Rows from block 6, named by matrix and row number. Rows with one number belong to one neuron. Each number is 500 + 50 x the weight over its row's rms, rounded and kept within 0 to 999. All counts start at 0. Numbers have three digits each. After the name is the row's rms in percent of the matrix's.
# gate: MLP gate (model.blocks.6.mlp.gate.weight, 512x192), inputs 0-63
# fc1: MLP up (model.blocks.6.mlp.fc1.weight, 512x192), inputs 0-63
# fc2: MLP down (model.blocks.6.mlp.fc2.weight, 192x512, transposed), outputs 0-63
gate.429 097:521567458542472562449380588557464581480465488541551570491500442440513527501454453488500494538443530494527458471564524441465492512487482462442558517405550514497615468466560479514570451468558472
fc1.429 100:468524401471564451543582420453493424539527524489446513525517470456543458526490439481573476474537457494448583459475534538575597449504540545542449519540479557520380477456410514434478542565456416
fc2.429 111:478442578577503574474477416440422518452470486436554427442518445483492536580540505480439509435541534483477544558551483495512472526510624475444552485554567460510369423489528527495407468499512549
gate.430 070:498465504526419486529366624492578566415539515532455475510424453501508614474498490459588503530510538432612482496496599533539499551560549481539481519496480475548490467568434600502597518525509526
fc1.430 067:608545577481525542417389521529501451514470414503583529531556459514465501563570537494559631473516516478489518537476472457507608599499424592492499615538510471472573621485471478387529483479519501
fc2.430 073:452497533463506528544501524371543433591460518512435472489545526516437486539513544589483464523406408448512528437581455520507465537440493458493465540411508528484599516583481514443479439433560441
gate.431 120:469448563551509579484508494474512551487473481506507456586457503494498396513482486484465525561468540496420432470592513549493551512539502417466422481559506555382465464377545475528586594473522483
fc1.431 116:473436573506467419466485452428494502448496510531546526574465472423505451518449481458477604520477484456464562540585545617496512456542410434488505540508459599459509474481440475622539624535473527
fc2.431 112:505510508535609481556542432500402476468559545470515527520520515499481597463431423524573464452500502571459502462506446494427533412537509523474507567453550545606536579345475400585459489507422462
gate.432 095:440503464535517544497512610441494503463477432508481482530453430543498518490464464595559478542441361548549419521375519484527487445519470457470451456388455527574455506591486506546531630497505514
fc1.432 095:600393487415468399471517394498488511499543549512600453505504548529487541511562458414472554439537616477505508512549531503574438528467420521537509571561521481486531543509506505499454461474522541
fc2.432 101:544536421511532495456487546413440441493570422434470577449480514559456458477598553502411523415487557562526525462405498516515390493524441503557440475513462509443479408505494566513486488443475482
gate.433 075:491452490474449362508484507445500458524399561464441489537487537579424527476477508521568443523500573508448487625552446458376519527427498531473596539581489469518512567508447492436489585506522461
fc1.433 071:484466585509435538466447550566500499571481444573444493545508412546516489532451497445584496497488552505526470493419538524486535400508462490449528379523448508503536606545540474421541526539435525
fc2.433 072:464435417504517513583481518468431481597446552549584423471555587504490571499540440541405490563494496592494525467461493459554449450491458489456506413471434427500406409472566541467536440542569509
gate.434 081:565513579447443447486557488488435493547509508562441344584378495442497466497504573602447542462449530542565507510408474540490517479592641413448497482487477537511506531559525610424506514491541517
fc1.434 087:532477472492486548520445491456470513532533485504518512488541542500529496512514519541468491590419564518475488432468480503484497471389509446558540500472422481504458596483412577481528421409556525
fc2.434 087:510521416473485336578399488500572551591529516429416438492491488489497446617557511485505540561449523533505501530459532427423424572548575455516498556460514507493471428476454560501478532464516479
gate.435 093:560483538567474379493461494407432473467515644545563500452476541434485520527491482499491497585438463475518469487537503522496524544525497504426556572476515463550468560482497491548526566526434380
fc1.435 090:522575581494530552490450488483478448474507474460513460488572451422434457489526423461478515511579426524499471462570407441533489537459502527394576556497511534520499524442480505517571514587587509
fc2.435 094:407585381492449465489550438483494574491485522445520515459439552545511475479501449536524556480446532595480512596525573487530503491464509488541561457514372538429492582420531441459554516484514548
gate.436 069:477536514451512452452596488628454522477463466551525527513518552424502523518418464595581533535437401460532489505515512518426435507533474457441590513432468436510534524506519442507397518544508592
fc1.436 065:554500569506584517476560543516564533449560448486480532459535538446507607516528574484475503449615490539547547441484488502498431377430562487556493594538462491479474477473485530564469445458488448
fc2.436 065:486515468569478412517448496481479517482451505495565578524504492523406438520482495492462466424508537421447433526399434486481490429616564544558546532493510462428575484476534472452549472496485469
gate.437 101:513635519526528555580505411486457543519492512427446480514534502448460472436582572482486506530550562529570449570404547495409506485496468496554447434454451474432364501469457513530538564535574484
fc1.437 092:560625458483496607512464390453449495434502445514444460549572541490463526474491548474565548558518528440512493503453492555428566537490474506549516473482405514536463467478462485480504519470528454
fc2.437 104:490540399531420546464569487463571501587488474541513465545419552525539514452523440536523515600505471514497538531515457447509479550533520436479459573467490558498537463659442474586521550427482427
gate.438 092:558503424497561491432556467526459556449497463528545419504512509500504499548483421395518500553416580464550568428571533505464484404527519498416479501576405524457494471415443454472502603575544629
fc1.438 091:510514474561418504514456448512509530480471464489490492554528499513541521557508529521529444412529516517483415538487493403546523538491475560575426491540493463438465493559509501427570462445476400
fc2.438 090:583462504506534448546512493499515420471445571498558470509572551487528482471623460459513404552463455531480467398486463450491468472447501506516380476441529496498497563537413559442533618517443636
gate.439 086:500488493436518579614492530503495521428467502532524553537522533490380506520548547498509441514422556441477490457558479457491368447517496469475420518420523518534416523487424553445489512479515489
fc1.439 098:507509576545536484470474413555528469575566512531541522492494477445607513578561430590483543498460410481546565546400551537440568499495455477461561520461501507496564531444481514553470511492474488
fc2.439 106:488527445507457436534646534503486531533506505509602469504442506565502475600478486437533543514494484504527485477483481546518564484431545476539420458506459522584506491570513472478487532524521530
gate.440 120:576525475486518563492497434504456406514535513603417493586506503483414486505450425444493427341528542499531554516431543473466506448492488434575507536376537482559565462498527456565487563501664519
fc1.440 115:444449500546453446466456516500594591499506488412582543534484472500538471531600510531549535634476551466471574483574487494449468591489520506476506492653489508498476459501488532466507395516415449
fc2.440 117:500447445540495507457561525417583564491456490596484572499433491480458441452518538529450471443480379500502416519430495423509431459508482541527509453437509575496472533536529477512510443518453488
gate.441 091:565414468505436470476484472421566500488430537501423473580519498530480521544456507552507503413588571362407608590469487466487569547493492470543460536523579517566475542421523458443496501410510494
fc1.441 092:597544514508534575553509447443483468546452525450454405471549427425511407551500468475495515537478438459440484445584533474516529530544455492546508533478474462546442477491548570617415533506510470
fc2.441 094:507642492452466508540503483551472487499485457616579601467487455409418515526476521535477520580503475436592457503504504497541551481508490497406450510469556485395472385491438566579512423496474510
gate.442 098:583544554433491509524446486505485481491483430443531491480478498477469591450523505546564499509428486503479600480529526567433496406571526558607531500516405518437448506491422501433552468548483429
fc1.442 091:452421485565399519487483489545477427547425562500425479543457558560580427571533514501447552484533516530492405536464432425607635534464548468422433526481479426563477468530575461448529548483422538
fc2.442 102:422543549482441471534448482521530534524549504459532460481470460544557455539491442481425427442524572418521478548526476508487554514544503434554472559509568491493477432501454545414518484489434528
gate.443 143:464486467523509371520447425480516536507470559549536427532497527476535465498539377584503483513492539438569476520668463498594502391467602599495492446334474479471466556513580447547575442457417464
fc1.443 155:476525437546473388588514453448534499503496578481491506467621524538481471412526474524459489540498477389595492504594491606496488428492489502451517446390494465405499492484610475442571544589572463
fc2.443 124:533435528492538466462458493511471441490447456467493436460522438504423450542554511518525514475500496529455499543500383459432532462489381418480615505578384456514510544445497528592464444522352573
gate.444 101:425544409454572571492489581532541551451510529483572552522485558535474474520584427542491405462498453504417513531422482432460513554522480462581535410540530601501551639588467525448465486504450571
fc1.444 095:426550420488465631517588468574505522566456573554554518552508506508528509495505555567522403464526479441498467547500483511489509515472400458494527555534525588469569464513463517548492501419534460
fc2.444 099:505451545459460363501491539543506406541537467475490518470474487484513479507537577499511559518495572529481488502497478521555520513454438468486576466604494453517369516560508563465471570473519561
gate.445 132:496465517567545443472536532450569464552490538452589497454468455430499501512447515514530564459443499424541551531501527532463492439452533475474437484533573534427510496413459508458512484473498528
fc1.445 131:433465468491465565521512470552473516403499475565431453536481554580501494511583518519531461558504474565464566446479447495468469608506473499526573509433437487587483490555484492509554498545474438
fc2.445 111:497403436524420519514456528570452484567462527508536537444435451447516546508523492437487447450466419593494445526419457543626500468521393505518525434497537453589477485515528467457488526447452482
gate.446 084:483540458469574501522546472583576345532518563559541511472440466635482499465422434475410581513542488515503559526484649473493500555483518452434562435522569584552594434497434458460507429509492530
fc1.446 082:474544382410459511537532616469584475424422502513556554537540518465489450468475513415630472516514529421451480594485550525535550530591520469542493537389546473368487467491596500547522537478412496
fc2.446 088:444553445624495554562546547526485512482481545472464472545545382519472553537472511448544478523589505582459477415452483530506560455485590552602487463467472413428583605553557452532521565497512425
gate.447 094:498567424516429505467464484489485534513504545589500379565512504458569434450541618555471446523530522565504460506440478444553514532518554530493444462500495528514405517456524562512576556466466398
fc1.447 108:524536491444470569456479570500519496400454581498496467545374465412509508492505422517523487441633436545462502532530490498540495498576476494514542524413538364439500523513568517461548499609431576
fc2.447 100:416482473387499444545493464427469578585484429417465532529433567564500609487500529502480444525551502482605515439528488469477507558547536465462511427409477598563527474539477564526497507514531450
gate.448 088:491528486432492505508432463475368439551569395561395488513454479505493541419466501547499482498526512476440542520506599509485566448575464443534484548509487602414504504574472499550364459547432515
fc1.448 085:512359532388551499501449551535407490546467528436533573498444493597432460543417451464561433400569457447457555540555551478575535491552529541463557390527548508379527566480516497420525440488402592
fc2.448 087:549483548594531510497515533472566517481541578515518537463559491460373542511491430479470474554468620413491547464523591596519532456484402490487521486531499612406491510488511569476463531426497523
gate.449 134:546575499436363478487502507531419545535486449489584453575405457524516528558468495523437516474518502498436475463470459444563514410521539522436469522417538560518491459460531476559512489439553515
fc1.449 135:522417490517561496479522500445509456553517595488466436488577460416490440464455485499537532564499450484579515581562440528484482609412564467554486453578521494449534452474520541482470529530426542
fc2.449 129:561498517514451554536533465489444482530412558515545546609478566518562547504494530513570506481526533521488470543486420548385405477510516421437659464600477561433523461611465462555448458456486552
gate.450 082:465443498405483522489516548495430460469481522565488616557531526500486502390540471430444526454507479571517564533510443434485511537480512443513471461576448405518430555532509553414541599564499578
fc1.450 084:553560509455540470500562449533462537570541486511476437434517475457492502545493494456556501529557392454518446458445434509462551468521505408480484424543573477584544523519486586546422447413501412
fc2.450 083:544499463501480523507495571581546437498529505471496498530498528530404508479609464467573487581457463466550471548508577495507522442487421510437432574574464541512560493492431490428473480490489511
gate.451 097:441439505422523518469488451501565464432512558492373474574497393496562627561517480498538517466576543501546558520439546458531574516544529514444493552536485474494543525521498561568416641562555530
fc1.451 092:494533490585525524556560565486443506485532462497543614451484510389560422447581399484586478503515486664506472403483504510496384535531440482568510509485546478443460459485554410522494438545417518
fc2.451 097:508443420546455550449503560525430577556572526458399477453399449394510471475448524481505524490528470656495440509505563460450437588482533498555400502447475454505462423486488497540568456526537454
gate.452 120:448498454523494590497558482495451525490507418512534534551389482594530442510538522397438500471416452485477437545513412427560586571483443464525478561584503572585403578606535548554425402426467413
fc1.452 112:511501555524558496463462491473551495532520570517496427474562507455461527551412467625568485512566566492566522534486526533486358409495547575457506484378481480464526453408446497503554566542530610
fc2.452 132:473545578492448528468501530467390511480500505504566475590517460443481490488544569440431543525494445493544441510535430585514543430449498458593418455504457504501528484515515430452380502495531517
gate.453 098:482497460492422451420509455556548573548470462538515438482437508517488504528462486427578513423463565531488419602560505478521497532519550509499499507504433480589523495544430475446480529438520595
fc1.453 099:601500594460566491554561540444478514472571508454522579494547549464522430550480476500498527486563428431580555486497449476470569550509491451565569470435558577411486491524575484486442518504517391
fc2.453 101:501476534546488512519576498533490493471479424372523481498444524479554498559547554493425481584462396498500469507497548468410481582567507431590460418444505506656514543474493555598523444560513545
gate.454 135:437523555540537530493535446516516466492386439421449522493582412420558554528501462463459479480515480411543544479458552486445529479468468516447562539512527542546458507546388485442414479544462493
fc1.454 126:574484477452445481506466526505494583519613492603523508499456549568507458475488546513505500464480548583468484492510373540505478517475591507559472481527441499510516466432541499556566496429462528
fc2.454 137:506527533491490394461496574577509518488505534499554485481473501524532540453454528569457486501470486492526490417528542473455478461497569465541509494515519464500488449486509630519582554482354493
gate.455 082:506475496466463542527542518497483422492456476472485548465593502478450604467447501430531525517532477487467525546572480429453461483499521553555593469524459620554505491471443404484472551630504412
fc1.455 083:458618496462532551514602478505527432535457533557570503507490438526505541492508441573541392503530472428611506394558507448477545537425531503391468464447453457424510521623615600394494478411454478
fc2.455 089:427540520500503417491502522593551530561539517451525481468494565538543547430492467525437445455406609427459488465568556525662534485455422609494503621526607539507528501443482520452532489413433528
gate.456 083:483525454573467504493509495578493507487484432426476561505496521421534537496593413525441489499507509517502476482495443471566576404495558556417466480474607518437443569496553448522522409458471543
fc1.456 091:502476553617536484424511441393524576490508442568448484524586497510469487489488418542562485476534540446486514529512520379543532647517495385550554558553525480484527542462467479431525458511548492
fc2.456 084:452576453461444586499556575546502501426433442545532514502576526443532521625453552574487419472520507480516512531488555430522453583503565554448550545512317509536516587519539466394534540444491436
gate.457 083:478423457445479484495439466466532477604437477458398485434470546468516430417585551494535487496448490585562524483612577551556486493516475550555552517547473439431490493506462559541554481606511499
fc1.457 082:580525536469515483496586477521506489491535501551629485573592558532464564574427480502539500514459413441450411489425448521543513431569563537434534502446541456505523509463493476388446575489497467
fc2.457 086:512396426536554504403509571450510558551460464497546492455419551561405466491425680462621477529524516500543534450455471532497540560438486493494497484524534544482518507423491481583470450564431460
gate.458 086:583512467583488540450443469518442482503501538490454517500477538460529471449418580482480492510497492470475497467500496610521549458543574422558365455446507549396520398504527442480512540580520479
fc1.458 091:521561520390492452496470484519434424446490541508488459492529410477510495527434549546481497428448421437436545550512543543486452537485563496567361486475464598457522471573574487512495541624571474
fc2.458 089:488511500473497634464485501482532476468520456574488552474493518451419506454609448458517466450494568532448474567515476543464539417423475497466495423386502521481440479414516517529486525558531544
gate.459 092:458455470518527554566414548497562474524350438442518436546512466542523502526506469456559493509512452460497507453554530544460437505454498485523453507517541519461488569575500499507522407538489473
fc1.459 087:465480403477481541558485514429460543529389540486500481480583482556491484551511489552527398519497483526543475502499518523472494543584444549499485491473479514477414503533514443534418514463529525
fc2.459 093:474535563521502434469561487539529445396511469490481556485619490557534434524502505561491514451506569472443570634436499502524476518476475452441532417547529461464565570474447422508536508497568498